Rows from block 5 of the fusion encoder of a small image-text matching model, named by matrix and row number. Rows with one number belong to one neuron. Each number is 128 + 24 x the weight over its row's rms, rounded and kept within 0 to 255. All counts start at 0. Numbers have three digits each. After the name is the row's rms in percent of the matrix's.
After each neuron's rows are labels from the 100 texts, of 14848, where the neuron reaches its largest size: "tokens" is the input token at the peak. Only what is clearly more common there than usual is listed. The data: rendered made-up planets.
# gate: MLP gate (fusion_encoder.blocks.5.mlp.gate.weight, 512x256), inputs 172-255
# fc1: MLP up (fusion_encoder.blocks.5.mlp.fc1.weight, 512x256), inputs 172-255
# fc2: MLP down (fusion_encoder.blocks.5.mlp.fc2.weight, 256x512, transposed), outputs 172-255

gate.270 098:126155101153135097122136111132136139163178131128158167128101130126111116126128082086134144144101112121156100114131118116148106152120135139154130133128158142092128118097149119088134121157169144123072156136146115079144079106140113186077122099118117112122
fc1.270 079:108146119139095132086175134141125094115094081080111172107126134073141124133112136129134075116137082137149126141136117091138127129106131146120140164126095091120138187137158131091125082144101108152105106113120137094134133192110105133121143157114122141122
fc2.270 089:151123135111140128143118117132176142134182172106117142149138075107124118141157098094161140117122144132097102111154119174103118128136130104141131108166108114147121106114156105085097118139126132128117172142109112098141142107133158109144153101161159109139
tokens: "world"

gate.73 063:162120104124178170128091139193122169088149148131095136182137142101132147091126128116097079163107101086131132147157120151160134117138099142148153103116145131116146101121099113130156159109127126145113139130117162123110124120116145119134111130136158144140
fc1.73 075:127130108117126150114159141147135110138072092125122130129091127153135142122093102149137116102080104150151134132115131139122078140094080127134084153088162151115145147159091130130119122158122087094111109136145102108117149129141078145117173123126144125141
fc2.73 092:116136123127097131161119135089168113115155126169073124120131102144107162122146130131124116129099122112152140140151117135136119107147106096146105107116164135117128109071160110113139140115110148119133148155121142097125145116135137102151142120150147125096
tokens: "moons"; "banded"

gate.260 122:136143149127168107151120103116139167115128154143144119146146084123101162165125079128142107191122109121142116120185126090121129121074159094116108114149091122135124107088145126103142147125119104126071143098118122134110130113126129167133140146154149100136
fc1.260 109:145097083112113133080101127133112152149139117094126143126118159148112089102115153120160133112146140145087118162103116145153133158146121156164111140140182146121115122114125156121090099186179126151101126130143169091157100101099118127126163121080092148138
fc2.260 096:176137113165129102122146095170130142130112131131137130123171111124145132165134099154129150149124166111106118116121134117179098124141114114116133119128154147158151159114150159122130138128121120151102124166161103109121100116132160103093116099123129120120
tokens: "<end>"; "cloud"; "ice"

gate.488 076:108111128133133123129152111121140146126141152106178124141161096179078155145143116104120132127144123160149137119128147094151115112161143207121130143113131147127148116097123104128195098144149108125075143136152119151140116120172098131085117102097149123157
fc1.488 088:137129136113128138120115148128119083150084084126062126132134168138184116079142156139103147110100110108086124126133084151093143140095125096102104155094104113118096115159136120149099129137136152133153113132092134113132153139080145085145144151108113101130
fc2.488 095:114111137103161130117176153162138116141138153129112079093145131108115167190132124114141115135113129150128138100115137148142135103112152128150140125118115125124153149106111159051102155116127133126173141139161130145117092121103125135096139126167147158095
tokens: "<end>"; "world"

gate.11 082:134120124141107101165116096108110135128097158127129162131177097137144170102132084117134144141105124127086136085086169100131108133121108137111111143123118131158126197113157114149138145112085134128147106066107158148101120168132138136094088162152088107129
fc1.11 100:176113098134132108118096104117133114123160148141102168155159156101135154079163103106130114090137105115088146119103125098129095119111121106166170139128116136169096149144149135141151156092132157138141114075112148143148092136158095124141118141123100117117
fc2.11 091:137081136116136108112185148145118123130137138139134091117209113121164132138115173128112132097086084124134122127060189131130107134125118117122118120110106117107125134136119141138161181115128099143166136040122111133126029144127146141115122168144124115112
tokens: "one"

gate.503 078:127142148165143087154146137073136191091121139151128094138153116114144141154109094129117113185141114139124136125146117119122102117074154135116115111139070159117139140061159095087135142092107085114093114127101107139127139095123142164104122131150172102138
fc1.503 100:143157144165165109166139128109131188109141148139141126136128094119114148162096097135133099185110145109134134143166125121095131120070148115111123150167131120136134140085128126101153134122093107114064111106098110141107137129159119158130125130165135107137
fc2.503 080:129125128135098103145142130096148144129142148128128112141088110153132110077121129151091170132111103130168153159165086129105127142127124139122160146111097086152076118142156106157143117131142167145131139118123138158137189096121111125119102113100157097128
tokens: "<end>"

gate.127 124:134149110148158130146117127121160152112109116158154143123143107100116132120116095120134105142075115129175156121126155133089116145090131134104108127133121144128123121112138100097121137108150147107072122138160116092092089138164118203095120124141109119152
fc1.127 103:137120161121124108150097123157104144127157169080094107152142109177153132125103105136137130103151179111084103153144133134145139116198124145122134116150129120143136111130087143123135117135162137106145133156111143144145129110129156064137133102128126104112
fc2.127 096:117170117110147107123064071115130168097107106153101101159098164145097114112130107124151126109141135112122171162088108146151129143085099124139155137132109136068156108124126137124162106118107122104130109102103159126081133063112100139125111111109094120108
tokens: "one"; "world"

gate.248 099:109153126184151140123145122145111180126109146128133169138141118094137097119086122100147100170127126127132135151152131124137110164101078168110112116160086148119133155080167128127115152176145104141112149111119137073123094137145105174124139144090096109145
fc1.248 065:129154113142090131143127089152142117134170126099127106133130100123152121111126075139147158114135173149118098093078181123136184124155168121105104115133131113141131116132115115111092120112116133163147170110136154092144120131089131165103122095139110137149
fc2.248 087:076126120090107124118120098150104153140174114184093164102118106152126141096121132145125124153120112130138142137135110134167121107118120104123136138138173133143073134105156072166137097112136084126129086111096085148095140130143102133131110165148118087126
tokens: "one"; "world"; "giant"

gate.154 096:121174160152150096129143111111151142108145155139174122140126081128118210180130129114116126168117109117162111103193130115135149119071159113098110138136112140127129120121140146099137148133073129144114154133146133154120113124162106182095136152135162109146
fc1.154 124:110174164147147101145131109113157137128127156140163117141126092118089191187108117136121116179121125122154121123180121103113141122095171136100098134156090125145128138121141127094142125112080132122089149104141140152090119122156143163084106156141160106142
fc2.154 094:117162144127122128119130125138162131119102115126114122125102113154113129103128098128125130141135114161148110162177101126107121127131112139093136120117118112101093158122163102136139082147129148116145140103100125160133200126156107131146108169132122124115
tokens: "<end>"; "world"

gate.119 096:131169125132133126162124091121142150112137157094170118142137079169083157154115098123138130166164100129138155144146130104134127114104155174117118117119141160112106129104162129124177108152131089092074115124150117140125120086134107147102119119127148126115
fc1.119 114:123069125119112147084115135134097086107124081125057127113129168112143085111161143108122147089100134099112121104082123152118138141127120101140167155120143088129111121161113159131082151121143125159182136115125140119165116159135134085152118128126117113101
fc2.119 100:131104142135142123129156128141114096109128141105141136108162166123105167187124131166146153142101148112137151119121152115136116111125129117117115115148144119097160152147144172082099182110138105147131110126117109121170069133099128110116137147138116152119
tokens: "<end>"; "world"

gate.89 084:116094117104180105141104099102131137129157143102104151144155098122153131120121127103119119156089161106107150131108184115108131138124104123155114120152085142150109161105144159111120154133147109121122128070103151131137119151126102114115118148086099069119
fc1.89 082:122094101155120099160100138127124100129161099141110130141136181127096087090185143099106155102122150150095160090068154104139127144118127154163145123147150103156061124134144159088147156123139127142141121085159137150125122106148103136150145167132106124142
fc2.89 090:106061140135132099122204115171110107107143094115173113133198138137131104117137169135125096109085092126113156100059173136142124121144143121125125128134118126124102100144089165113149185157115138148138147049130127121123088116135126126105138172121134137121
tokens: "one"

gate.465 077:120161116122147098144153133098134158145135088107207136161138084178071097149135132112160095149181107123145157098163136107103128117128117128140120165134167154110095122087142124081158126164125131126092161139167118114141130102141141156112109120160128082142
fc1.465 088:160164135194091131136138131106165127061125140104148124161116127125075114122137109124120156150153134129134148091159140101129114120155154181176094115176129166132123125085186083118141144094118110144101129131141135117120085146167126131117103137139171133098
fc2.465 085:119133111159152107110114118115146112146136119104135149130114157113159122085123165123121086137122153152158131142124118103099124140143151138081119164177121139116125109137156113168134088088150093153173145122126185154124165156139095130112092163114147145077
tokens: "world"

gate.228 082:145158109138086148129156127105137120094124171099145115118098107112138116097130174151163120117103123140136164102123116131138082105102099099129135145120190111131173100107163138126140147143124138097150114140164146115124098146110139147167110110156150134099
fc1.228 093:094131145110092193107136116160089096099150145101135134110121144120149126126101127109165163116147076097165146134133103163167127118150124166148161151136113171083166113148142138153130118155158114082127149166127125152099145120078123136150150115122139124172
fc2.228 097:178114142127164165106117098127135143130130115096106160152098142158107108116111142105144091106145120147133167142127127078134173136135150147116130099144094154105117116123066090163160147113153116151134131052091129132143120138142150134133102170123089132103
tokens: "moons"

gate.68 090:098139113130119137130109110110137127188135115163169114111139105132111147139149163116133115134126116098180128129112086078168157115159117167102141086119154122118141141136183131138142088170095188116136180135187129129162144081110100144117115104115126139146
fc1.68 090:132117164135121173131086146099099094154193128128147100141133153122093164112140099101079093122131119080120151173113105112145141102156132168096113114130109149095168152133153143092125123106114175107131123124140132146114123107152144142139155115153132142154
fc2.68 089:150149130134189152092125140107122083153111167131109144154104109145133127147101127138128135103134142110098112148123135105190140145129143127117110112095124128132133142116180114140115103105125111105081125155150120095118120120115112163137133102118096176082
tokens: "world"

gate.301 133:120162119177131103133119164157127139114107148140139177120125118103115098119105183086098122143136095162115150147164086167144099140098099153147144131124163171134174170118165137144129109161146085115125129176147139089128138148112150141150114145149109130111
fc1.301 115:120153142149126130139106182153124088076107153143116135117113108114105106137082188111104131128159139148157157159143105160142105127126073132119157149095164145146148185143164161172133089142128091126149119153155146128116135152088157117148121157148118155098
fc2.301 115:118142127105125157110082131109184113116169130121097181148141112117124117057102135073121131088146102159132138166134120118115130113152127113133115133090136087141094142134146102135140093145160128139127112136093132127084115135111118122126116117114110132114
tokens: "moons"

gate.287 068:135183131183105123149143161109144145131129133183103156119138145115120093092127126102101124109151110129085162115117119156150109167134138137120127136115133138142142101118158130140127112089132135113133157097071141118099147133111122143119098149164127158088
fc1.287 079:133144126103162134136123141120098116126057149151122149099148135118139126159109119129114132117143109121128159129171119134110061164158127161112111163134086192159121157144151123109090082151138149090136093136134114127150142152066117139183148169166150124099
fc2.287 086:163150117119106130148134153109119127135186121138146119119131098120158142124116066124095114151105083103117102162162120091138098136117085141167109090134096125132134148126110123145113123119079130129119103175107133163139142129104095150116101168122118152066
tokens: "moons"

gate.342 079:118137125133114069118171111108099122161119047156152110096090085148127155127155130129136140114176134102182092115135120074170117145133097150098142151134104148137158127110159125106097116158115140091117168149143140130172088144176070152125152112150134093104
fc1.342 080:175153128128125153125140086107127103112201091086153141166117130148137131129122118080097105111124098118132143132132085122113109130080167146142127145096134166135093107121143111115092116145150167121131165189099149119132109115105136130122124086131149121134
fc2.342 090:121126142185150133118110149097132133101137072120110150112128123098115163133139078159115150136151114148077083136122124098183103137129146127157090104167113174103119114142165154141172128104121113130138117128094137100108097165111106127139137145088121153070
tokens: "world"

gate.101 080:129125155125125123104148127116148138147100123132130105141132128111128136153098111116113095141114129127155122160132126123171134150123094113104160129151125111142162161117155141169143135122102090117120132147128141135106140139151095123163145165099116163124
fc1.101 090:143159149109143138115148117134151131137100175185139139130138106102153152140102047125100128122126131094146127159160160087100104145107154125117163112123089085112134137139122166099150160098140161154119156133127141114088109160132149129137110113130121139146
fc2.101 092:142143089164083144173117138128114084147145091102123152096121099113133165123139157164125122120131126147082115115134111117140124126127139125125154117122147132123153142081133119140111137141140093120142170091169105110127119127137133135090137139137091133131
tokens: "ice"

gate.60 067:123139093110135091154099107141135113101114145132138114103065104142153152122071135144159157123086132107134169186136109172185099115141083060137146121109114174110169119154141129150097167139138110137122130098120129084126121159128131113140154120102153155149
fc1.60 066:082167138189129164122113103103123107100140164103130164100147169064172121139098086116125117127152146124160161143125133149122115105135176161135086124121145108117113168124165134103116114093100143113153098129114100127150093131136143114138144168120123125148
fc2.60 080:077116134128116112117157151133124089133099097136136106142124136092134132090112125154151136136140096129114145118121125136096150149160138148125131112140131141182118100139125185136130084102168100152166154133164115125129136152123085141090082161106122129109
tokens: "ice"; "cracked"

gate.42 118:166115125161163099105139120103161149100134080109160157132126125137125129129140169093129120147134081129105098140169105137120113154098094102134108125154158119102125128089146141080120164154171121160087130126121131095151087103177100153094111115094127105118
fc1.42 088:149136111126171115115109134122132153123128126082147141131107135127119171124112126112125129115131102069121108111134123111140104166114105110099121144166126106101108155119133166104105158138152101178110109117105140132129141101172113114180170144109117130092
fc2.42 102:135103132122124102155156105151122108115126062099122107113155078109094081161117154159100138152101126164139107173133098151117165151161166112113109103130114136119113109136142145138128142121119163154148123133121115120164181130144136116126104129148100104128
tokens: "world"

gate.407 062:140131167146134076147167160142153136148140080113157108127032131132108167129137163116173168125187094131112081150121087136138069115096108130142116129169141106156129116145164113089101118081091128151115123128138128111161121087135145132109132109122127110124
fc1.407 067:123119125097120131122163144122077106106125115116130097133166101172154129105156102121160088120093122143151128136121160154099150114110154159111136129082134177137135104140114164168124098098115132097092140113157130136140115127133139122130166120083119131144
fc2.407 084:187153117173132134115126129076158138136106118133161133163125128144144175108152103141112150136094116119130129146142155116117131173096219109129123159114150142108166177119109095132126111121137085157096150142108174117133101144160121127147098104138105127138
tokens: "<end>"